Rows from block 9 of a small rotation predictor, named by matrix and row number. Rows with one number belong to one channel. Each number is 50 + 15 x the weight over its row's rms, rounded and kept within 0 to 99. All counts start at 0.
After each channel's rows are labels from the 100 images, of 14976, where the channel reaches its highest value: "lies over" is the class under the peak. Only what is clearly more common there than usual is listed. The data: simulated grey scan slices of phantoms with and without marks.
# convs0: first 3x3 conv (model.blocks.9.convs.0.weight, 176x176x3x3, standardized in use, each kernel summed), inputs 0-87
# convs1: second 3x3 conv (model.blocks.9.convs.1.weight, 176x176x3x3, standardized in use, transposed, each kernel summed), outputs 0-87

convs0.162:56 55 65 62 57 50 71 43 57 39 58 52 54 61 47 77 76 35 51 50 57 49 38 50 87 49 13 66 77 47 44 51 34 51 80 36 72 46 55 61 53 53 48 39 66 68 40 51 70 44 40 40 77 55 57 49 49 53 33 36 60 64 29 40 52 48 38 77 58 26 61 72 64 44 33 28 58 47 32 67 28 41 23 62 27 54 74 30
convs1.162:49 65 67 70 78 54 65 55 74 70 43 64 69 53 58 69 61 58 69 71 45 83 40 56 71 42 58 54 69 42 30 60 62 78 26 67 34 49 57 46 53 62 48 69 30 40 60 78 51 56 46 71 26 70 57 65 62 58 51 63 27 66 61 77 50 77 58 78 52 54 37 48 25 55 46 56 45 80 41 53 72 46 56 49 50 63 61 79
lies over: organ

convs0.141:59 36 75 56 61 45 51 51 28 21 47 48 51 55 45 58 42 45 21 50 74 00 58 45 44 44 47 63 36 25 62 51 32 42 60 17 52 56 58 49 53 59 33 50 50 64 57 35 47 19 64 07 57 47 46 49 41 24 50 34 82 30 34 23 65 16 52 48 47 40 52 48 47 34 64 50 56 49 66 61 55 44 45 66 44 66 48 44
convs1.141:20 42 43 20 25 41 83 47 33 22 50 30 24 33 54 39 60 57 42 62 59 20 71 39 31 35 26 50 28 68 62 66 34 46 47 27 46 58 30 52 46 39 53 16 52 49 42 30 56 31 50 34 45 22 37 66 40 56 48 42 67 36 47 32 51 34 34 46 51 29 53 58 64 50 33 28 62 16 39 34 37 46 29 46 32 34 41 43
lies over: soft tissue

convs0.130:46 45 70 53 75 49 61 25 44 36 46 50 52 50 48 77 70 25 40 35 57 44 37 56 95 43 27 66 73 52 36 51 51 62 87 37 67 34 59 58 47 65 49 46 50 69 34 62 68 39 39 40 85 57 55 41 46 55 43 47 64 74 36 45 61 57 29 69 51 27 57 74 49 38 34 35 57 31 40 71 32 28 36 62 31 57 77 50
convs1.130:67 61 56 64 82 51 52 56 57 65 42 56 75 59 56 61 52 49 56 74 44 72 32 62 58 45 57 44 60 48 35 50 73 69 36 66 36 49 66 52 55 72 52 66 29 33 56 72 48 53 43 73 38 71 61 58 60 53 57 74 16 76 62 83 42 75 59 65 58 46 40 48 20 67 38 53 39 84 37 51 78 42 53 60 47 61 48 84
lies over: soft tissue

convs0.56:56 48 63 21 62 35 36 53 43 54 32 39 29 56 39 60 36 30 51 56 68 44 21 42 15 34 45 36 28 30 30 19 22 74 38 58 35 35 53 40 22 59 45 32 37 43 30 38 09 50 21 57 48 40 22 37 34 22 58 42 55 38 54 51 31 67 47 28 33 63 35 35 42 48 67 66 45 48 69 44 68 53 72 54 69 44 28 64
convs1.56:31 33 58 34 52 63 46 40 58 50 61 78 66 20 55 30 59 69 45 43 72 44 54 49 39 46 46 73 29 60 54 36 58 23 76 24 42 52 41 41 38 41 39 39 63 49 54 33 58 45 66 35 79 41 60 40 40 41 25 64 79 56 32 29 64 33 41 46 34 69 27 33 59 42 66 56 61 33 44 44 35 17 62 41 65 37 55 14
lies over: soft tissue

convs0.111:42 44 60 49 75 58 48 32 54 41 49 47 22 38 37 75 65 51 48 43 81 33 61 72 57 51 63 34 70 25 21 24 20 66 71 42 61 21 45 76 50 78 29 67 51 58 60 61 24 43 65 47 63 49 49 41 51 55 61 24 64 29 72 48 58 48 47 64 53 39 66 70 52 39 42 38 56 46 49 31 34 52 35 62 28 63 50 64
convs1.111:53 64 71 65 76 49 72 53 65 75 71 57 59 47 41 63 67 60 73 73 37 85 68 65 60 71 67 58 73 41 38 79 70 61 48 64 40 40 46 34 55 65 52 69 60 47 67 76 42 68 58 69 42 76 64 60 71 64 57 65 42 79 43 74 46 72 25 76 72 41 39 47 34 33 27 41 47 44 41 55 51 21 41 50 44 53 53 63
lies over: air

convs0.14:56 35 69 62 82 43 38 50 37 23 47 39 44 59 36 68 44 45 29 55 75 23 55 47 47 31 45 33 56 15 42 09 42 58 55 24 47 50 54 55 43 70 28 67 26 53 60 60 27 24 58 23 62 53 31 47 40 40 62 29 68 34 71 20 52 33 59 55 30 32 51 47 54 47 55 59 50 50 54 49 66 48 50 52 51 50 52 61
convs1.14:31 47 59 05 31 65 44 30 43 20 61 52 54 37 73 42 74 60 41 37 77 48 50 65 54 43 44 67 51 79 55 39 48 48 44 40 41 46 39 62 38 38 69 44 54 70 43 34 57 44 53 36 62 40 37 57 37 48 60 68 87 55 48 41 81 41 49 68 34 60 60 44 76 21 73 57 63 44 74 46 35 59 81 60 60 52 41 38
lies over: soft tissue

convs0.20:47 46 66 41 73 57 49 41 31 08 45 43 51 40 47 46 57 31 15 48 50 16 38 51 61 46 56 49 57 53 53 37 51 38 39 11 50 52 47 46 51 46 70 49 50 56 34 65 46 10 42 08 55 44 47 49 45 49 51 42 50 50 58 13 69 17 61 62 56 65 52 59 83 64 79 83 61 47 77 77 70 57 80 63 74 59 63 58
convs1.20:51 31 31 35 37 64 37 40 33 26 31 31 43 56 61 28 41 41 26 20 42 18 39 52 45 43 45 35 34 54 42 15 37 44 49 40 58 36 53 53 42 45 52 42 55 66 32 27 49 38 46 36 65 25 43 18 31 35 45 35 50 32 49 35 50 32 71 25 46 65 61 38 82 48 65 60 39 62 74 59 52 80 66 46 63 60 59 36
lies over: bone

convs0.128:65 42 63 70 51 57 60 77 43 34 51 57 45 70 58 63 50 71 36 80 70 22 74 34 32 52 41 54 36 19 71 45 21 28 56 25 42 66 50 44 64 47 32 51 52 57 76 55 46 33 79 15 52 49 50 75 54 31 48 26 75 26 49 14 52 10 57 50 45 27 45 41 41 50 45 40 49 40 45 46 45 53 35 57 33 55 41 31
convs1.128:20 38 52 21 31 42 33 49 60 38 34 43 38 29 67 34 49 54 58 51 61 42 33 42 29 37 37 60 27 65 43 27 34 48 28 29 34 44 29 44 34 29 52 35 31 45 37 44 34 43 37 37 30 23 28 62 44 59 35 52 57 38 39 22 48 28 46 52 28 58 46 56 73 61 38 31 47 43 41 23 35 56 47 33 47 40 30 36
lies over: lung or cavity

convs0.174:44 35 78 43 70 38 47 21 28 26 46 40 50 26 22 59 49 39 21 31 77 11 55 65 58 47 59 59 56 44 46 41 56 55 67 24 53 40 49 62 56 69 42 60 48 71 53 53 38 24 57 20 71 49 43 36 45 37 50 55 79 48 52 37 78 26 48 63 51 29 62 60 43 30 46 38 63 43 55 57 35 26 42 66 31 66 43 43
convs1.174:34 34 34 44 42 30 82 15 36 48 57 24 29 53 34 48 51 47 47 51 34 50 86 30 37 48 55 32 52 52 52 83 53 53 48 71 75 33 32 41 59 58 54 36 43 47 39 51 62 49 48 64 43 29 41 33 45 51 63 42 53 62 57 76 39 67 08 41 65 20 66 54 42 20 42 38 52 09 55 48 55 41 34 60 37 42 54 67
lies over: soft tissue

convs0.59:56 32 56 41 60 47 45 57 20 11 34 51 49 51 63 39 38 34 09 59 48 17 40 44 51 45 57 58 48 53 58 47 55 36 37 18 41 65 44 37 42 51 63 44 40 51 35 63 44 10 41 16 48 46 37 52 33 32 53 47 50 46 52 27 65 28 53 48 46 70 48 49 65 63 87 85 64 49 83 73 72 68 83 63 83 52 64 58
convs1.59:60 42 20 57 35 55 42 50 31 42 35 39 54 61 61 32 28 36 25 27 31 21 33 40 53 46 41 28 38 51 31 24 38 36 55 40 65 32 61 56 38 36 40 43 59 44 39 26 62 37 43 40 58 40 50 20 37 32 43 40 27 32 45 39 36 38 76 15 54 65 50 41 63 54 62 68 39 71 63 64 60 64 66 53 66 48 73 44
lies over: bone

convs0.8:48 38 49 55 77 36 32 16 45 42 31 33 43 43 34 72 50 28 39 21 58 52 42 70 77 43 63 24 78 58 16 15 74 78 69 60 58 01 61 65 56 79 38 71 39 60 35 51 40 48 43 64 70 64 39 20 43 55 69 64 55 67 75 64 56 74 22 59 43 41 61 65 51 23 34 39 64 46 38 41 38 35 39 49 44 54 58 73
convs1.8:66 67 69 73 71 49 48 53 57 55 57 74 71 56 43 49 72 55 50 74 52 65 42 67 52 72 55 83 50 36 56 63 72 64 51 61 46 61 77 44 62 75 54 75 50 52 69 72 47 53 55 67 61 73 63 54 67 44 52 72 49 68 45 82 53 68 39 49 61 33 26 47 21 37 38 62 42 62 32 41 66 32 49 63 36 59 45 70
lies over: lung or cavity; soft tissue

convs0.169:56 39 78 52 69 45 44 42 30 22 49 43 52 52 39 63 50 37 22 45 77 07 52 63 51 50 54 57 52 29 47 41 44 46 66 16 56 41 58 58 52 70 33 59 54 63 49 44 40 22 56 10 64 48 51 42 45 33 51 45 79 40 39 25 71 16 46 63 49 34 62 54 44 30 52 40 56 47 54 51 44 37 35 61 33 67 41 38
convs1.169:30 49 48 32 35 36 91 37 41 37 65 33 24 40 37 47 57 55 49 76 52 39 91 36 33 51 38 53 46 62 70 87 47 55 49 52 58 65 31 43 62 47 57 33 51 45 52 44 57 43 55 52 49 38 42 64 54 61 62 45 64 51 56 62 45 54 21 42 66 11 54 55 43 34 24 27 55 05 37 40 41 40 24 57 22 35 46 56
lies over: soft tissue

convs0.150:50 39 73 37 79 47 45 42 41 37 43 41 30 44 33 69 64 40 36 44 81 16 51 63 43 47 48 41 43 20 32 21 19 65 60 32 50 24 58 49 40 69 27 43 65 58 46 30 25 31 56 30 62 46 36 39 44 30 49 24 76 31 39 38 61 41 52 62 43 37 58 53 41 34 53 48 41 44 59 43 52 39 48 63 40 68 43 57
convs1.150:49 48 60 37 63 38 57 47 55 59 97 46 47 37 46 58 65 53 63 72 59 63 63 67 41 52 48 51 59 56 56 58 54 56 56 57 45 59 42 41 58 60 56 42 43 39 56 55 43 62 50 70 54 57 55 56 58 66 48 66 51 60 33 64 52 70 29 70 62 32 41 56 44 40 37 26 63 26 29 32 39 28 26 58 32 34 42 59
lies over: soft tissue

convs0.61:57 38 46 22 45 44 33 62 32 29 33 48 36 44 57 38 34 36 26 57 46 28 29 44 38 41 64 53 33 50 54 46 38 45 34 35 36 59 41 43 37 54 56 39 38 38 27 49 33 26 28 33 46 47 33 51 30 31 58 42 44 33 60 44 53 44 56 27 39 78 50 34 48 66 91 85 58 55 87 63 79 74 89 54 90 45 49 61
convs1.61:63 36 23 53 46 25 50 50 27 54 39 42 53 63 37 50 30 38 38 24 22 27 34 28 46 50 33 25 50 36 34 32 39 28 72 36 67 35 66 45 36 47 32 38 63 29 37 28 51 42 28 36 74 39 26 08 44 31 36 43 21 32 39 34 30 32 75 33 48 66 47 35 64 47 56 53 45 58 62 67 53 46 51 45 61 49 78 33
lies over: air

convs0.103:45 41 41 07 55 45 46 66 31 37 41 32 24 30 46 41 33 29 37 68 53 28 18 39 43 42 61 44 37 38 49 52 32 56 27 36 29 65 21 40 37 45 37 38 34 34 19 58 17 31 19 37 40 42 35 68 35 33 49 34 44 18 67 48 48 44 71 22 45 61 51 42 47 68 75 67 51 46 76 58 56 69 82 49 68 41 55 62
convs1.103:51 39 34 50 57 24 77 50 29 67 56 44 64 46 28 60 37 48 49 49 19 49 53 34 37 48 37 22 65 34 31 61 60 28 66 40 50 29 39 35 40 44 28 39 61 24 37 47 49 57 17 47 58 44 28 28 53 40 37 59 28 55 40 39 28 37 52 53 43 61 46 33 55 23 47 33 48 50 60 65 42 25 39 40 54 38 66 30
lies over: air

convs0.153:44 55 60 58 70 55 35 24 40 30 44 47 38 53 44 71 53 29 35 23 52 30 42 66 78 51 68 29 69 41 15 20 48 60 75 39 71 05 70 76 48 72 52 63 49 63 38 47 37 36 43 40 75 64 54 22 50 54 73 40 46 54 71 41 54 44 35 58 54 43 67 67 58 35 43 48 66 59 43 36 47 38 47 58 40 62 54 72
convs1.153:74 50 69 66 76 53 43 48 68 54 59 58 75 54 30 54 53 54 51 57 43 71 51 64 44 61 65 72 53 27 57 59 74 55 54 63 33 62 67 30 63 79 47 78 41 38 66 68 30 53 59 65 59 74 70 52 63 50 54 78 43 66 42 77 52 65 41 68 58 19 32 49 21 41 32 41 49 44 16 34 45 38 37 65 21 64 35 56
lies over: air

convs0.32:52 48 70 46 79 47 64 37 45 37 58 46 48 58 49 82 61 29 46 46 59 40 33 67 70 46 38 60 81 35 38 41 35 50 80 34 62 44 68 58 57 78 56 52 39 72 36 75 56 40 33 36 80 61 43 50 47 56 42 33 52 49 38 44 61 47 35 80 50 31 55 75 58 41 34 35 61 42 36 61 32 46 31 70 34 62 70 50
convs1.32:47 58 65 76 81 62 50 42 75 77 53 57 68 55 66 59 54 57 72 55 42 88 49 55 70 46 70 55 58 41 25 55 56 76 36 71 40 44 39 64 48 61 49 75 41 53 59 73 53 63 57 74 27 63 74 42 63 55 49 59 22 63 59 83 41 78 63 65 62 48 39 47 22 59 55 58 47 81 42 51 73 47 59 52 60 55 59 75
lies over: organ; soft tissue

convs0.52:57 33 57 44 61 50 46 60 19 09 33 55 48 56 65 42 38 34 09 59 50 14 42 49 51 46 57 56 50 49 55 44 53 35 40 16 44 64 48 42 43 52 62 45 40 54 37 63 43 09 44 14 50 47 40 52 35 31 53 43 50 43 51 25 67 25 52 50 47 69 50 52 64 63 85 84 64 53 80 71 73 69 80 64 81 53 63 57
convs1.52:60 40 21 57 33 55 39 50 31 40 37 38 52 62 59 33 29 36 24 26 32 21 34 40 51 44 42 30 39 49 30 22 34 35 52 39 65 33 62 56 39 34 42 41 61 45 39 28 57 36 44 38 58 40 51 19 36 33 45 39 29 30 47 38 37 36 75 14 54 64 52 43 62 53 63 66 39 73 64 60 61 67 65 54 65 48 71 42
lies over: bone

convs0.96:50 34 69 36 72 44 52 39 24 16 38 35 57 49 53 66 55 06 16 43 53 27 19 51 69 45 48 64 63 51 48 49 61 44 67 16 50 51 68 39 54 61 63 42 41 62 13 72 60 17 22 18 74 56 43 44 35 47 48 51 50 62 50 33 71 37 46 64 47 45 61 68 71 47 64 59 67 36 61 81 51 50 61 67 55 64 75 52
convs1.96:74 56 26 62 58 52 44 70 42 62 48 49 82 62 73 42 30 38 41 59 36 43 13 45 60 53 44 32 44 54 30 23 60 54 46 62 48 45 59 59 51 43 46 53 25 31 47 56 53 53 25 68 41 58 55 51 49 45 61 64 03 50 62 63 32 60 59 16 51 63 49 49 47 59 54 71 32 88 49 48 67 66 65 56 65 46 56 64
lies over: bone; organ

convs0.127:47 49 76 61 64 54 41 24 41 37 59 49 44 45 38 65 62 50 37 32 78 23 60 71 61 53 65 42 62 41 29 28 52 60 67 31 64 21 69 75 51 72 41 63 58 74 61 55 34 37 64 27 64 62 53 30 59 43 57 51 77 50 57 33 77 30 44 63 53 37 68 68 43 30 37 38 55 53 40 44 43 38 29 66 30 71 47 47
convs1.127:71 56 58 59 43 25 68 53 53 56 67 48 52 61 44 49 51 57 53 68 52 56 71 29 51 64 47 64 60 49 59 75 50 71 45 70 69 61 43 29 68 49 67 53 48 44 60 62 49 61 65 66 46 62 50 51 69 62 68 47 52 57 47 79 55 75 18 49 67 11 48 58 29 24 27 26 51 32 33 36 49 48 21 60 18 43 43 74
lies over: soft tissue

convs0.84:50 49 58 57 75 58 42 43 59 45 43 49 20 44 38 71 64 64 50 53 70 35 67 61 55 58 55 34 60 16 22 17 13 65 65 41 52 16 46 61 35 71 21 60 63 42 69 49 22 41 73 44 57 38 53 36 53 44 50 16 70 23 65 45 42 48 42 56 53 38 58 56 39 35 48 40 48 46 50 25 37 46 44 54 31 61 50 63
convs1.84:49 58 71 52 79 48 62 46 73 68 74 54 62 37 33 69 73 54 73 67 39 85 59 65 55 64 60 53 77 48 48 74 72 54 47 56 29 52 43 39 57 62 49 63 60 49 57 71 45 61 42 64 45 74 63 62 68 65 52 72 49 79 40 64 53 67 42 87 69 44 42 46 38 35 42 37 53 37 41 49 45 19 45 54 47 52 47 54
lies over: air

convs0.10:51 23 68 37 69 31 47 45 18 18 36 38 50 55 58 52 39 09 20 46 64 26 23 53 56 36 54 57 56 45 44 40 57 52 48 26 44 52 65 37 42 59 63 48 22 65 18 73 43 18 24 26 59 56 24 44 29 35 54 48 56 54 49 40 68 49 48 56 37 56 52 64 64 50 68 71 66 47 66 75 67 67 69 67 71 57 72 66
convs1.10:66 53 33 69 62 63 13 59 42 61 48 59 78 58 70 33 37 44 38 43 39 43 16 57 65 61 53 41 34 48 26 08 54 50 50 51 56 44 66 62 41 47 46 57 46 39 48 48 51 50 53 53 48 51 67 25 47 38 47 60 10 41 51 55 37 52 72 16 65 73 41 48 47 65 62 73 39 82 50 47 61 67 67 56 70 50 58 59
lies over: bone; organ

convs0.58:51 42 60 32 57 49 29 45 32 23 40 55 38 32 45 39 47 48 22 47 55 22 49 52 45 50 51 56 37 52 59 36 40 38 34 28 37 60 41 34 36 59 61 44 55 47 47 37 35 21 50 22 52 35 33 36 36 31 48 40 56 30 45 30 62 32 50 42 50 80 43 32 56 56 92 86 58 47 95 68 76 56 89 62 86 50 50 54
convs1.58:48 33 21 35 32 41 43 38 25 36 31 29 36 60 37 43 34 37 26 17 27 19 47 37 43 40 36 23 42 48 38 37 29 33 69 41 66 33 52 52 38 45 40 29 69 50 31 22 52 40 37 32 70 26 31 08 30 27 42 29 41 36 46 32 38 33 65 32 49 52 60 40 69 40 56 53 44 46 67 69 56 54 53 57 55 52 72 37
lies over: soft tissue; bone